Rows from block 6 of the image encoder, named by matrix and row number. Rows with one number belong to one channel. Each number is 128 + 32 x the weight over its row's rms, rounded and kept within 0 to 255. All counts start at 0. Numbers have three digits each. After the name is the row's rms in percent of the matrix's.
# p10: first pointwise conv (encoder.blocks.6.p1.0.weight, 320x320x1x1), inputs 256-319
# p20: second pointwise conv (encoder.blocks.6.p2.0.weight, 320x320x1x1, transposed), outputs 256-319
p10.188 105:080088101111125114199135141144119096143130147106116135126133077092133128174143108127100148185117127146082118162122175159137188200118095127062126095149124161122136175127103126098156096141127137
p20.188 101:140132139127145154148147171138099142160133063127163136107163084135129138110105035135127123120114138136135137103156160075162113134158142168214116111109142123126141123108128123098076139110119113
p10.190 102:182072102121121084110094161104114134118123160084155086114129125125076109159127095116140106115068100116166218160134123133192157117110109166113136160123110119140161137120100145094179153124086146
p20.190 103:123132180140134113133124099127175162205175164174072188131079118163031158116068145221117133121100129097163108149133145133106152129099158162082129159161210139113152155106144112158119180132117137
p10.191 094:107134102126079115077089135108116122105079077107101115115104103117100123113062109134119123142079127115107126117118132119126075165115087190115157206122125129108114120167109142080142141128130128
p20.191 103:166125116142138114171126154108119147145115130120101131106079110141129111141104202137139154129133126049130130130143098124126207172179108130126118113130154077128184167067147147187098145128090182
p10.192 100:065092104096111109098115090176149108119157100139170072110135088097114102073197130090034120142123058137154128147192091144123109087137114118116063121164078048101165099107129124137107091109144033
p20.192 123:144142145126165210103181191158153120102137138161119071114102108120093096092126116108145123144147125105127125122151108108181104139129101104127155159089089123144176106147098145156093131129114097
p10.193 099:135105146098137109182085096118136130090134138102122144124085110087121097144096173115138091103099163085101195132088112164184143079113099116124111144123138217147116165120130125131139113137168115
p20.193 095:108132116098153116144173163149169094115152112108076208129108131142113096122151142085110201129098133178096095090145124104117065114110047102178108114103156109110103132149105187142098135119162089
p10.194 101:163120150112161103104060160171083142117155098096076116113091164118078121099177167090153090115109158093103103115165116153129112159179159106097115128123079070081179073172137163126156127130134118
p20.194 094:145153167108122084129151128092160126126170119114109152106151075096149108115148122156119138135139125126147102155139109115167122109125099085091164173148126093077133093141149133148109173097148151
p10.195 114:104120131120123084149131080131057094119124103106196137109078086174116070082144108093116120168086090097118233126098167144135203101083123125107102107133099162146135143094112103145190165132073123
p20.195 100:136137134137156126098099145122123136058130147156152075175127145100113153124116126139148145141143063114101102138087131114134034118058130107122131153107151135054080146101099090070117085105126115
p10.196 102:108133086137128095112117128156131150132097103099128106108184136090110129153198069124094097135102141155194139140178105170102095137132164083090132083159100153132218125096115132131073128148077072
p20.196 097:145170160108182087163099143098080155126176175144158123140121141116120067196071132117125151116161135111103147144144144123171129108137091121069100167119114147189150171121066067101179170185093070
p10.197 093:103164124097127099092091125124167134147125144126078166106143096125134119103067108124153126118101138082122098133108163153111104155105156120102133104146163092169152080093099197077113207119108138
p20.197 095:155174094134135102142081145133153144118124157173171052141068123169116137097110122125128126115132149124135123118128065159132148198150154168164145107166147102114121092167125122138113153142101116
p10.198 105:130091107110095120167107118147069061153147140091139129110096121072125172141058127130133150118138126116096177133090098086117163106091138086092073094124138144128162162122148139126075096154090118
p20.198 101:133119060044142148137075089114103101136166138188081059114108163040162122108129116155162170081091143185107186132167141079155148106169102154116141092076079095103130103080115114129090091162143135
p10.199 087:124154126102103122100083120123149099040100102097143069108099114151071121155092159115126107089109181075091118119092149133144135092127118118056087139099090127110124131126099119217079193126129117
p20.199 101:113144146142186137161120114130088112145166122088111154148148124116154184134181105143180124157149075174164142134132120142154117113088147148157187159122105155161154160095148120132169179085160161
p10.200 093:120135089098139113150034119129098118167140121103118117122080095063072134156093154126090084117152136083107145122083093210147066133101132181165127160149086151133124221110105186068120165120196136
p20.200 095:129117147149124140096125175133046146115122130120142143131097100162119124156128134146077112160057089160199174060136131171118183145098138167062138198155128106076164167179104161137084172124122043
p10.201 103:090162074135110109127105133131148147110113144121130100120142125145127078095109079113081098143091080117122166130138117137119112139105072132116127104217117072140108117196189168133116109100087063
p20.201 092:141083154150150179101093187079091126134117131116088129173117087121089114086175105133041111198102079126084121158118108129110089150104121159084150152188156128150118157048118134104123090156097109
p10.202 096:095097104139131076174103151155102098151110064082071094141146086058137120079132091089139122193079130115216134169127132142126108146113140131114102135134044124111112194135109106094100072093121124
p20.202 094:162085099098103127114097127127092181112121097199094130191155153135118146139060165155119143118091151071114165085174195109174103150134079135170081108124142152105121098097096124148075132169160099
p10.203 090:117154075140124108155102132120112101103142146122117114063173135113129134103118085122135105135107150158073097134127151165124102168168170095138114108134137170126135134136108149090134177157108137
p20.203 112:092033081110105128143088106123133143145133166151096147179123167112094117127159116132130138144139103093136077101127123114138106150123071152071141151104150206139120148099136152196153106117139126
p10.204 090:114138137122127080108075143094153131080138086109160126120117054100124140157122187131113144101096201085119098175113088134168077128136135149096135174153109148190122091179088181163110125116131178
p20.204 099:126105174122112188096127186127125161070090089128132134101143116115144100104114160105083137181096162105114149151121073121116129114142118163188083098143130149122070118144142126125106129118107175
p10.206 091:141153094149092122085122184119121104104156178127134091086151138116141101162132076165124117107127110144098111087116107109151105163128114112127123149126133106130155096153122147100148079132100117
p20.206 095:108122077132083135119188153151134097084131125078139163096147131121138114172152085150139089040112171149140123081148154089151175116115147149160130160090110084146142142075141170134137149115122124
p10.208 096:108110092194136104110107124164131101094166169101136105109119156201097164147151126101115031095111142138121059119121141158103094185162127114104145156165076107141090115202110164123129093108158174
p20.208 095:141160132130116167091102144099164178121069114115157151156108144205148118131066152181136157141108085129127097179117124096132161137157116161143086102155103134101111078042184158093118187159183102
p10.209 094:124128105145118091118095130103147137153132154083056110066129142130099089161099162130140138140087092122096117130121082141095096140130150173103099099141184139111130136146127143132141085098170068
p20.209 101:109145140124094170116182121151090116194128077109147102081162141140126156100095101117095137097049153144130134117154126104066114099086160134140099148134133073168128153073145152126117105141126130
p10.211 106:117146131116124092123102109111115116107136103135076161118088122158064169106150118113168072126077085067108094106175166166084140093123214127082138085145109084105141159150136158185115154172122161
p20.211 103:132143107095169117143128139188132120110142142108105151131134140154110127136111152145207158080195136140097097112192145126134140095147155144141074138111130140104122100127104104135119146165134024
p10.212 102:143163161130144149134086125074072165113127142120151101206155069189119163092148085172134101130141118103175151129145142090090128108105129133075142076123177130155118101133071181105088115113078109
p20.212 091:116195125155195160116120116141138142096101127118082125116143156130155126041126196136170132121166121143123136068144155130126200120094113168161124080161121133092110046151103197126078083054211142
p10.213 110:097118101120114088105151123175134117127113148167097108165155177137143040170094116099114127098074111167157118117162106079157062138108083161109101140153158109107139076174175081092149154146145126
p20.213 102:152119107124101106111156173105134117148094123139102134129110128123137067165105151179194175131155122144122112046157126072158157118085068109170105125157079112087122123081071189135069189129158081
p10.214 101:096126060101063066091075123127157100110112085080109133081144106100112054173108105100062125097068141149126166134146127131117112149096095140176137139151136167183165131080129136130168128134151122
p20.214 099:146126073096122132149105102081129145126136055126157141089138088117149117090044137160122141120105147160115158106129130091142169135118137111154111126161133132062101152110109128097117191102110140
p10.217 116:093147100039100137120134093133145125139086161113103126130167103206100112162088096099102138088125149135111113137087150132153119150137074139090100181175081094107100096169184138109060128085111110
p20.217 094:140109150090146152145165131148148073131128122151119123142136126107142175110165098126129104121137145112091136111087109136129146116153147112130162056109168121190157132168130102128197069140078186
p10.218 103:118130094111117134120103106166142116057094111155117049147111082087067113125093132097096073120137125102109082184104138105124102099100126150092108142172080115085163145135132046170101081133156183
p20.218 090:105117100104125084134126067143073137117185104091101115148063174148147186209099141111189154117135050145135125157130114113109166155134165083114163084113137134168150144102107120179174126113171178
p10.219 092:119072045131073090108151125094133100139140103121104095115206121145101096066094092095103140091085123192167169159090114128150133153121058188091114124185040100153105116179168114126081127100084136
p20.219 102:102106091146111103143168164080088106123159136081137099117142130134117134117162136163153118087166125126118124099090150113159175130115072117154096151121130145075122111115144126198098208110114096
p10.220 091:099120081110144095100116105133120118128084163113111116147126151059124116156083080115178129099106100123089107110052093132080093052123158110113108109093138081115140139089103155126136118140137163
p20.220 100:128147092150194210109200142101112157049103108120113135135154123141137079124146085114129055166164171119180094165169133180092098167170107185067141155137093128107063125131150097122163111095143111
p10.222 125:115093102111093081117123112189148140085097186102122141099197162174093114138142115099114102106094098094099150120176114113094117151095114208080088100225120103120175133122135129097166139095114131
p20.222 108:112149059090124159144132110185121103188169131178162100158183104116165138135088092115102094138077096130092123087142097142168141114081164119167149141126163150167163086143094128162154168124124156
p10.223 098:092100129111093034104079105114137080109075145118143151149137117108097131096116103186071070112099089104138078116086087160138068120103097061113131119134124100112110136112148122150078102094122139
p20.223 099:106160087116113149115135119110097185081124160180132089119216124150175174066136117096123096201089177119108153149142146154125111145114107135125121186151107183107097134144150142136160095144141131
p10.225 118:126159176199105170070196114139125182101130102197127127168159135193197171142127154164136131072173159182132142085133115121133109069151161103147120132131146096133109108119144161177108135121159179
p20.225 123:163046085106062073126126135129136131100134135131092139112123069091060079143148133104116153132099159097107142167094119085093107117181103129081131176148086074147120146106130136145135126209150183
p10.227 099:098167124174163092130162116125090123102104116126128111098097090146225096103116095089138093104069151128136111088161250172070150123150159121170079161114104122105088073134115168115107119139129159
p20.227 099:134074081064144116073137117184071118097125105141107102080137102074111103135109158080129101136156177123065151138079125148142081111138145126115152122137080083047126099123160152122054127060179077
p10.228 097:100101076152084095067080112104122104172067111121128090112169113129196160171086092124127120086119061119158101161092104137121098114099125173161115091130140109074115134211146172095090079106112178
p20.228 100:131140107087109167117169111170100099147179099142181132063124088079157085166116144122140135122160119172074131132101098158147125117093131109143128141132154106120201094169048118142130122113091100
p10.229 102:149151108182108109149119126146179120068119113067135133117125127130210112137121158103152096073104127126070097145141127110132119107134136122161157111207097104134082123201094124088154114125133146
p20.229 107:092106127064172140091139128099087106062114119098117175138083114147119085122182127168107169131057120158074127083126128096125156101173191151133140131067134135114178141157184129117126117139117178
p10.232 100:111147142167117185137137087120163157090072148101168165145140163087110150224095136159139131122173115128107203150052105152151116141098124078110122097119126250146181132071129180107114077186137122
p20.232 102:106103145129106170128150087086100101085127095108128108137146145125100113091118120090140130110109095116146100162090062124135111181114134109136131128101128150140149101137099143124141073138165113
p10.233 093:198134121116077089112147085112092145141132131130112096086113118210070152115076149092095125104113124088101120111088132195085133151103105092143060078095145186153087119183199193103051192129118096
p20.233 098:083089106085174136147110127127166134121144176136147143133135129151115145076137111036146081133135146074125095160097165055109117153136157152115152127078180110121142129096143128138098137121138044
p10.234 113:136109105092135061103152090080113144115131106146058082165131084108139068105093126148148090109041189134138109137117116148063088109148113097125071133093121156159155143134145114109139171120147159
p20.234 104:134096124185154151118148126126033131140154079092115101121118139121120065126113131171123121164106064141135132103109121124121109154115084120159198130202139097085091110142095129129127161095159161
p10.236 109:115101097123098081111128129102141093129146130072161140108125068081140117086113118103093178119114104116138126166144111145107135101103105125110134053137128147132139167102098195100057081156113062
p20.236 094:165112098194096151133099122089166132159109095127135142123134131137096141082111158166121105197126146137146114132132098171108113176133134165105096117199125151098109099112114080128108139182117059
p10.237 102:106118166132108117144098074130094112142144149099116164252104109133080102171107115090131094079127164113086073112095074107091076099130119107116093126102210144142107113136179149118148120171109160
p20.237 101:125095113146154178168095131120172112134078113172068105115105139081136114106104145133120154080080119143081158128101122056141145101185135139120154139142090138127134115093091177139143151053182136
p10.239 090:106110124133122097109083110157114119129112126133167172107126133093078140125128111098125087125109081114078145109118170120120098173073082114093062159113103125167077101129102125119114181094143096
p20.239 095:093149130071097131146082157166128121115092144107114132098153107104073159124123120104109112157157084123095097108140128136121084094130131163100150137125110098124108080151141098108117154132130112
p10.240 104:152130122142120097146088088071106149072075159102133125081103139165138068133072113086148082141075159106065136196123194124089124096116131192125111152087121146107094103139077211153125138139100110
p20.240 103:101182158147175116138147147205129102075163123172146163161112148149169121089133123089119153149140139167126158114158077133128080107132207124099096142109146127180063047186160125091152093102122155
p10.242 103:156122166115129077137096133108173095161071142082103166134132135127093151146115084133136146097059111131118109133136092114108083090103109160092105094152134076081151136144113137084111111117098151
p20.242 088:166182174159129131109188154091161100076100159117113153162091147203144159185099115155103171123171142182131134111101170171117172154117149076095098183155149115113103095162118161100110170120152115
p10.244 103:092118089173174119112133127114130118120124149131129131099185087157162110130157103080162096142078128179153123204112131177087148177135195137147125085129206145119089079167112124112118105130114112
p20.244 093:151096111155113096145125115133145097119136143102057141139177136141132146126159162140180116160194120148147115184168150132107092131155101137106170073122187162086095101152184152135087145155163177
p10.245 120:105121057123121083131129132146107116093122133096151102100119103144214109096109142092141129117096107116098108153116149140108120108164131120189089077167110105106120154201129127081154107097105132
p20.245 104:101081155137114128092138145111059133158163075066123172126109076118116095135149090193082116126059116163132128097130080141119084157100079158183202131196120108081124147133107127147079170115154094
p10.246 120:170120100110092097115119176159194093099066119128127053089116197097117108073067130118096118118066087108156117153112116099080088157113102142133108077153062120094144128124136059075169123095170167
p20.246 116:125152109141073151114170032128116119205148126133120117141088109180082153126107138165131141085148166126119137119118197116117134101130128109119128120108152081142146125094126154165126202075084182
p10.247 086:096091123104093085146105088121100104112140114116159149125169156153123107211116098150105068097128107083099117062147057121122121104086153059108097133130077100145150141105106161098037092098116067
p20.247 102:133129144098147131102118112110110143164139081111134080098108141092149168143138107072140092151147158089139134134113112164176122118141109121118156140149110153144167119192134151106126123151134139
p10.249 108:142100126118082064065054108129183117087121121070141080140125157200076129132083176126099093041038130064140149144145124168115114158103082128079107129122074117105091076168153160146124084104182150
p20.249 106:102136136136122149188080109183125063086162161190140106151213118121081129088104142130160113111152169167116092157115125124121121103155144137082076113112124169123135067123094106082150075099130078
p10.250 106:140107092158148061162094090124112089118124097105167131138156090103082131094105080143138079141089156094093075143061159140119062112092112110054070107154114103138122158150103191076104109134094116
p20.250 090:099156146179118139161108135117166126150109170079095178151088143160163134125103167149143089154164110174175114127125111134100169097089111116099160144145114137156164154170119146160181114068152120
p10.251 105:179139090153126116080112143090130116116089130113119081094117163200103105143067103060121112113072105131092153165101068104196145101121125126099075146126115124066069088211091154077168129170111137
p20.251 108:141155096148143088083106106109101153160115096120098148091078127115060167137111101143187123095127096141137131124078150131136159111155182165153177109163179087160119140182141108156099107115077212
p10.252 097:130132084142073078106137182099159122168112126091113110107136090096098152150096092116101105119072136123185066176092116141079106171185129135055100086136096135117076084179160158119088211097092154
p20.252 095:083158128118095163113169125123051125167139097132137126144098136182087078126137100160165119073152137122143108175133157110158114150137031131199116140125080077093117098077130107139130199090148113
p10.253 089:096079113119123092105086141086121082110139097127059119110122085097100143082066089145093060156103093160168092122132169141096144155149098132112115161084111146128143153126127150107167116052081211
p20.253 096:159148111083057126125096115030120133172116131113152130168114128124125085170120118143162118070114142104117101115159094085159143145084127120161135099127125101154194135115088133115117121150135161
p10.254 114:044113101092145086139114140101188104143083140114058215158111078134061135117117123086091080091087122081118123180136150132089146083093167146099082107103113119153153153122122156182187160093146085
p20.254 096:116134098122122134194121092169043149123183179149139129143103127075094132122101149051185118115165107093152165135138115089144123121130146141096128106058169108091121142142112097108172096107097102
p10.255 105:089159089114107095099104108137088132135096126111073193116121100093084128115108101110088075116118102112127132096076170132106122088100178130078102083147096101117160127115101126191123101131092102
p20.255 098:131129199074162081112124087119174141133104074116100116126069135088123206186146052117156092101102117126087116099165085136162138117107159054107147161149117121130067128139135150176148147153179170
p10.256 079:119123124093094090140124103142089053115162081164129111116108120111116137083171124160111065128083094089084081149094091086124157069097148062126061087130112066144130171107142149140143102109158135
p20.256 103:112151108132102132113155084147104144120136122122126164144119101169137153087125166099137065214124158106163133134087150174107107151085128085154131133116150092134158170138107116104161106114130109
p10.257 084:132115084219142107121068139132080093140129108118149128075141135118102168121130078147089116120125134125075089149106145161075095186160137166119165123184090073118126130105127190134156170128152133
p20.257 089:116099181061154131094047104147112178167066121104148099189167111128124141158141178123091139147102074103086091146175117082114083134184113100149118087080126127143119122125101158089105036116139101
p10.258 102:142129149106134101091109144104119134128118092134144113110174121129110156159104195139128156091080125136106094056085069122119069120194082104089149139089133115080103132214148124166074086090125137
p20.258 096:072107169179193098135125150142042102150139178052157123165094094107154106132150100122144181210158098109155145112146136184158112095134112107124120167131102140105142171164085073154103146079065153
p10.259 100:180202093116116138101107102035160174087159128092070149100103116118112120113103097133086109142097103115098137136115132151094099164117132091110099115127133125118129095154115116139110108222100032
p20.259 100:122107145131097170104135134167111180148132104115128118166112150155070097083111140155120157187117162140092098118176118129059163122109130124104166115102117148122164096111118111142092097135122082
p10.260 099:147128115129177096177086085107080172088117148126184096061136108175125135124141138122183091187104083114122079114126128162101112162141132203144101110174140102096099180171077127121125145080092188
p20.260 100:170186158166192107098160122128115127103129104119233142160136116125147137075131126131105197155125178138119165113184093190159188142187200103161056103130137071152155154131203127107156123152083110
p10.261 105:133135217140116113155061090129070169186085212122146107142137156173131094161087107070157104123082144094116117073106152085152097140113135207087108100136220112064131122179102158142086133132091130
p20.261 103:097133120136120161155168165143131079108134133097132136167124104143130166119123125115111142100147210151084115095169109104152192101120150116206063115109130107137182159095114117096152122123135077
p10.263 096:094095123121077065131074085160111075079086120122088203086123146071124124117135101157124070109102093062114093148127139145073096124145129136082086068136092108122214107081128135123185146110107094
p20.263 097:125122168161140123136095083140143157131131102125149178142046122090161101169132126129163115118135047165144140153140105145164108130142140171085135098183166140147180086178128139112122116094104158
p10.264 097:116146116187136109094113126136127121152109155090122109122155159118084136150151116097108105100097097109154138166130181145159150156130171167075114155170073119155152119180172094144154131109157167
p20.264 103:171163226208135144148134128174157123105096157140133153134125103060141114109087157112117113162136136084162143156140154153114080103159175169096105131179117146126134145096112130055118063136106087
p10.266 111:084114126125088085190090124099110084114115168116119149087071065185148082151099126104120087112097137136068162121126154114123135078116128128107098098094141131177087147127142126109167104092127121
p20.266 108:139142085090153133113139149123097112121094091129215141155182134169105182149129146153096111121126165172154095181209130181109184164131214099182106097159190082125079125129181120106139069186081155
p10.267 102:121140097098126067105189135110233083156161114153103099102136133116115127122153179087104175097094093083054155103120098144151098162153108146135157146129180148093080106133119147122125150101214125
p20.267 114:141097157120146174122211136132095095134102074154102123121113129160142148124159067156093124190120134180141093068129138096179117101123083168182169101152099128122057122061132100156087141151120100
p10.268 107:112086095102090125091141180124135131155154120120126069137170077188073126122120087076144144074101134135147189145096132130219191154107105125128108152068108121123122092116139155128123145104118093
p20.268 096:163144186160108178087142142109113114172116090127055171094106139097198128130194101118111108117128104083142129160157125094099121133118093145154147146122088095105101117151133151130133169116130088
p10.269 115:115117074180150084100108151090137074085123089097066180157121167060127130098107143136117091107075104159115142147108110134141173102105148123122137129102165178129102148144143147154078114123159126
p20.269 107:126069177117066167152151180088147084134167081117124110140144137142153135121132120118134093073084191183120112116091120147082108150097155138175156116108140094123169186115099106139178139158156142
p10.270 104:142136122170139094112145075099119108105115164104117126103107119136188109113132119109101120089077204107153151084087181143088125126132113133167087140163127144107135103142125176162159147138111142
p20.270 106:119180172180134143153091110095233085110098150104125176151147134171146103110154129190119162114085118134175099104123111097104197143169103142143080090147151159210100175124144116129232104198107173
p10.271 086:076073136104095136134101143176124098140172065151087141133160112103091162111190112091054112126127106147137113131141085132156103089144081140090079128088093109096209151076152138118109189095130143
p20.271 113:094122129114102128122136087130160119103097101114143128094168116148154132100159122138139124126127118136144116189117113099127142163108131030158144132110147106113119153155130102135117130161131122
p10.272 095:137132098143128118162081161155107117161131153081145116080132123094141125153112079114088085172073103097117107082082166185176123201129124112146155136108119143111107109162181171158088113130151145
p20.272 094:162181130083131145114134159145123215125126111186190114149166123165147142160124178160108172153112094120112183118193161071126107147189107106131137146047131151152137143136136113090113149201113138
p10.274 101:139070139163101087097122113143120083106138108084162114169145097090161150084080157095133152089150098194121150102132120110125118090122139156178187132176118120169133107167107099147147100104113141
p20.274 098:128064095117114119099151122121085152070081097113194128118120130128078125142110107149108088091131139169104137159139120112120048136114137126112110146153099085103095107118111090067126082178165071
p10.275 087:157158162100147096109091093138096137158111121109110130136092052100122103101133198155064141140083205122093142109105156108073111084141136102094167135160116110125129072143132161230120137087111148
p20.275 099:077144163122158160160114088212093145099197149131095137130131147125146184114106082128179099166202105112118139138178134105169111143126135117138167086086117162135112149121131117181155145094112143
p10.276 105:099114096102219088099095128149070075091157157088151156137122094079089126089128130122130117130094139091116151111123099209134128084160123123092172149152143123096149087093113123120134126155081173
p20.276 098:135109165146126140117095121113158142113111106079197135131149127218106174151152113151143144109108133161144155117199154197103155128136151122143131130132102128171141157134188149125124145153166093
p10.279 100:139087155054155119115107120124105155168136142125122097135142138197105067163117123151113111139125119078111135067093103137126099117074113168115103105114152127115161166170160131098105118093146086
p20.279 102:181137116139106140127203100156083106120147135139173101086147113108117080148191125079125128105065148194113108130136070101144116147136146148188153097159133109112137085068154076076173130130140128
p10.281 091:112109150149115151086161093129147085127181133139127095174152104110084119115167172113073122142138111171164126119149142113053071148145085144140185150101153126119108120128133134122127076143139120
p20.281 094:117184226149188119099160155122112103104127140123120135157105134120114108040146152158126127133157115146135138214157176126078127114122100111122133112135179136129157097137122160120141047113138097
p10.282 087:103092171113090167136052115090117119113117107079107076084067209178057146146157160129105071119108100092110131127073146128148122121137078143120136157073097144068116110176136143192052132116129105
p20.282 095:146132119167106092162091202191083115147163185132130140164153131119114148091176151121164170176167112165162161129176167090123149144150142150163115124086115161151193172152193091129125177104085144
p10.283 094:114127117117163110105092138128147129053100164105098153105140114135096171090112156074082093148123168081101140076081102095109115160111187091099124102148149091164185126138093122147098175062122077
p20.283 095:135129182160184195129116162090116122104149158114122114147112125128144149108119093147164057128164133124186135123139153167147097125140126154125086050075156179150106139138119064114151082171096100
p10.284 089:091147102081085112130104096136099116172114078148084125117111103078111098175142158128106108117095159117074095117159073108087105071134106119086087094120102059030129115141149153126123055055104082
p20.284 104:149153130135187201126107176119135164135106094155119124124121148122132142142090117153129124083156131158132099091143103168109168156114126217130098077145117174161106113141121147141134142108132151
p10.286 116:119118132148105105107101091174141144081103118165127108182149191119127115179131105131088077125118110142104193126092069090143137134089156196113111136174130123118198119139179162143120132135139150
p20.286 094:181103131128145094146128086118119118166209156114176076088180170126167129126149090152102158091154106130113176187088129121120158159174144134121157189166100118145116183123125042102158135160071162
p10.287 087:101115145117145139122047084083088126189148082077144169121105172130139139132203114081154145150141083062109088131185107137106148125067156185070098105093112086089136162170145160189134124100146100
p20.287 098:108195084064112148133172070135179118126078108132132123127111095163169104153114092171123144118111114172100118105074081145128134125089124102070120085089087123162119083121105161133170112169136105
p10.288 087:156149135113096111096105145114135104072148124120171139126114134118134123107116134084109093105082078091103154164157123144169100112156154101129128147161106159147116115119123141148067109117078221
p20.288 103:135095088081139151116154127142118098158084102126116149107134118091107142116122135091115126086133130129077160112094108132081119121083120121167123091151116094120094132062095095098118058111159117
p10.289 102:110062156117050108134110068173084117154152106113170119132125169103131130226135125150113107170132118131131130202126096145139114131151156132103108148117098145121151105123135124114151095101100090
p20.289 103:141152109127120207114144077113120108162159132125108132138058117087089120184147090132152123094143113148099107112069116155041119170060136222069127102115089115172132072148109106125159118116133116
p10.290 121:141172140106062126143091123175113125090139164105137125125165126095133144196099154135148088095112155088098136135115152127108127145125091115105129165145150255097176130098121169096125091197098159
p20.290 113:107088172109116073088107084115086101154137119135127151097108108112165110120180096102082127086134082106156126094082100158118109153105134049135118148165113127049137115121127131117122097116082147
p10.291 101:237118080125175103093070148071152151116108148106116108141185101104096160092057087173142081099088177104111115078061129135181082145079130110119114126186151138134129110113114181113107159174098069
p20.291 099:103094107098144097140096167156107158130141165130147095148194139129103155141170156131124137175142124148139124191108127149132075095124110032130136154173096148087150100121142115108147116138112103
p10.292 100:101104151136069084143107087103099110106173120127114115051123136131114098157133135136069107111088154132116095121135109127057093101166085116123093083103126147047110131134101093127162086092107124
p20.292 106:141111114146065096160150127105144107121141137154150077156147142129092150092143148125130103092093134108151073126083124164068198104155159121116155181128137111119127075104158181187094128093143143
p10.293 108:131079109132124083107112147086095085154050121101113085109156107131124095186075112164083143115086119138118067096092084106118094116118095119132141087142144103131131207132122164090077084151120119
p20.293 097:127123153116150126162095195079120114119110106099148092143126112127124098141106106142074141080158149121106107060141099131163124063120163130160135137156102158125103089147151117108108106124094119
p10.295 101:082143187125126168173087131159127166167111170093090153146121158147091149127109132103123143187147135139151158138101172129105110185113161120094156133105195078131118109168135124158104146132136143
p20.295 097:098164154113144120102151097123127148140090113113218126126069145124182160131104114100121056103174131160136116112172166161197165139153168131163108011090106198119209068125111124123127096123141103
p10.296 103:133121156147112160085146142126122174103168137136147157138136107175106186150121099203142093095164130116118067165130095110061079156209125100082119083090125134120093125166160182121049134129097128
p20.296 100:158073099095112107140154083120146134139150118148072155079113112141090123149127084097105158125101180102118119103041099112114116188101121166091184187153150103174118120108151074123157144179153175
p10.297 100:086110170130059115096082118115113131160090128087091082166149094116098110154103100121087101112102146077177104154126097098092081077102159120072065078125102082097169105128193094148109145108097107
p20.297 096:157130104165126136132071190107173115059114176195099108143149113128097151159060206178118119089137110154174131145043151100161136119140197086144129108147137148094091070117071147108140125098149133
p10.299 100:085125171107106153129061121115040111150110102085130133161142181097069106106152145122120081125075107110118122171092093136131077112151175109081105110091144114153134152073116177178115163188128173
p20.299 102:101089144123098095195134102184044108117199142137119116099140131114134137148102134087149101117128106108142146154114098113165114143122144149156133065075120080123120109105115089083172068087114133
p10.300 073:111189112190111143129157129089090128135154129155161130108133195160125123206129116144155080096094066115094151154163111089212210139144077045100078111111094157109085161124136164101065121152089170
p20.300 098:120174135128144093129162103151114146077141156142106163162116118120120141082149135100110088128123117118167117145063181111172074125148164092116113104065161109098145120157119139148160126111116111
p10.301 107:132117123113104089095104095140127115088114123122090118090140136116124098054122142112121068096071115126104082155076203160066072162144093120143089121085125134052112082156101117141139119132102131
p20.301 105:132157111093161162113094089177166113082121130187121120131140110110189129081159154121142137173081097166101150147055107163167103109158150115116150184104067135148111096159143091151118131122137151
p10.304 092:069144141128080091097108155114086123086143082111071133145095170073060097099114142149074080096129100093116090164098097144154059106143098099088100221153103179069180113124106126178122167124107177
p20.304 096:090105131084127185154105115130135097118129154159145118086149072085153076125118113085123052094143120084072082114091103141131056091121103090166089139134155121091114111134053129108139118126138110
p10.305 122:130108090118195096098097078125135128169096137102110090114100153126091124116100119157112065140098106047109110089089069203148110146133144102144082137131097152178112170129168163114097096109204108
p20.305 125:154123109128123135090150132168038144118139120152135116119113136159124092136163148155079120141073091189144133066086112188152139157083127147159175166144110083063140152141067163117064174113102097
p10.306 094:118153120129133102121102089078181108056159099119166130147176106121124161125089172093122079110095163115137115190116123143102096127150111126152072116144059208126080102151085138097114095093214126
p20.306 095:162158094093135157156095168142160124172164160153128163140119114169106133136154106080187114155139165113095087129167134148136110169137134150081125140042127175185125105188127143166124116139135078
p10.308 087:159124165143103124150111163148053134116182104063125086090163116162100105123149170115141120151104166134146137136088125193135137161163128155069152103158136130148082149155107128143113138164081115
p20.308 086:093129128081124111134157102131093100138102153093089104095085125104098133153149098076098040128128097119102114144080128182140107083098158137060199161113178143102124148146144151170155110130098144
p10.309 122:105186121158137101102137166129091109155083102103176088131104151123116126102084095077121111125078084126142093212127155093140151097123157112103075158139109140166054102173110142112093187123077124
p20.309 101:116081110090187099149137054141164154144119129115190107082149124129110102121112139148151193104144118126156115086112149096136146137110154142136077145087084152116096135068126152139074128083131132
p10.310 103:102092140104125056179100097105115075116146176101091095089134125096085065119073168093072109180070155140123121107129132134129085141126092145060116132159103116090117168171131084157128071133096127
p20.310 101:094168104088203153142123138099131092102099147098081099141126108089055179113156158124128170132106123167116091108181112122117126151159121099139132081124099138125106122137136101192158110140132088
p10.311 110:104061105111104069116116100174110098176107128116141071108129132118121131126083106073052125113075142116070143085106131135099123105073104192100097116165100061147131123224112122118089125107141091
p20.311 099:144115092107093105147128105150162110150142140101144122135172080086190100141076130094093117154122092129117120067141107123185158092080157181191123138127141171208146099122065158109145137083136128
p10.313 092:154142116102108145164087156096118101115142093102152134067139136072126165161120132149182116115151145122102104137152127110125145080072153082122122145114083124088147096122113146102069135126130089
p20.313 097:157127128109200113135142089132090132117130166150142131127093103166107113119128170113104113132117134119170119112063166128128111097121126142106126130125147102099178106166127137132152144123157105
p10.314 096:130152079127062082079091110144150143154125156120110100129127068143132153106119110110126113143090111111117097082118099147117088178099134166103101103119121103140099086237146140072107056139082088
p20.314 097:131106176138145094138098120116099150144139096119122159125079113092127094121144174155139128159130131165129161071072122113210147113134138084160139139143082084056204127164104169107112191118106116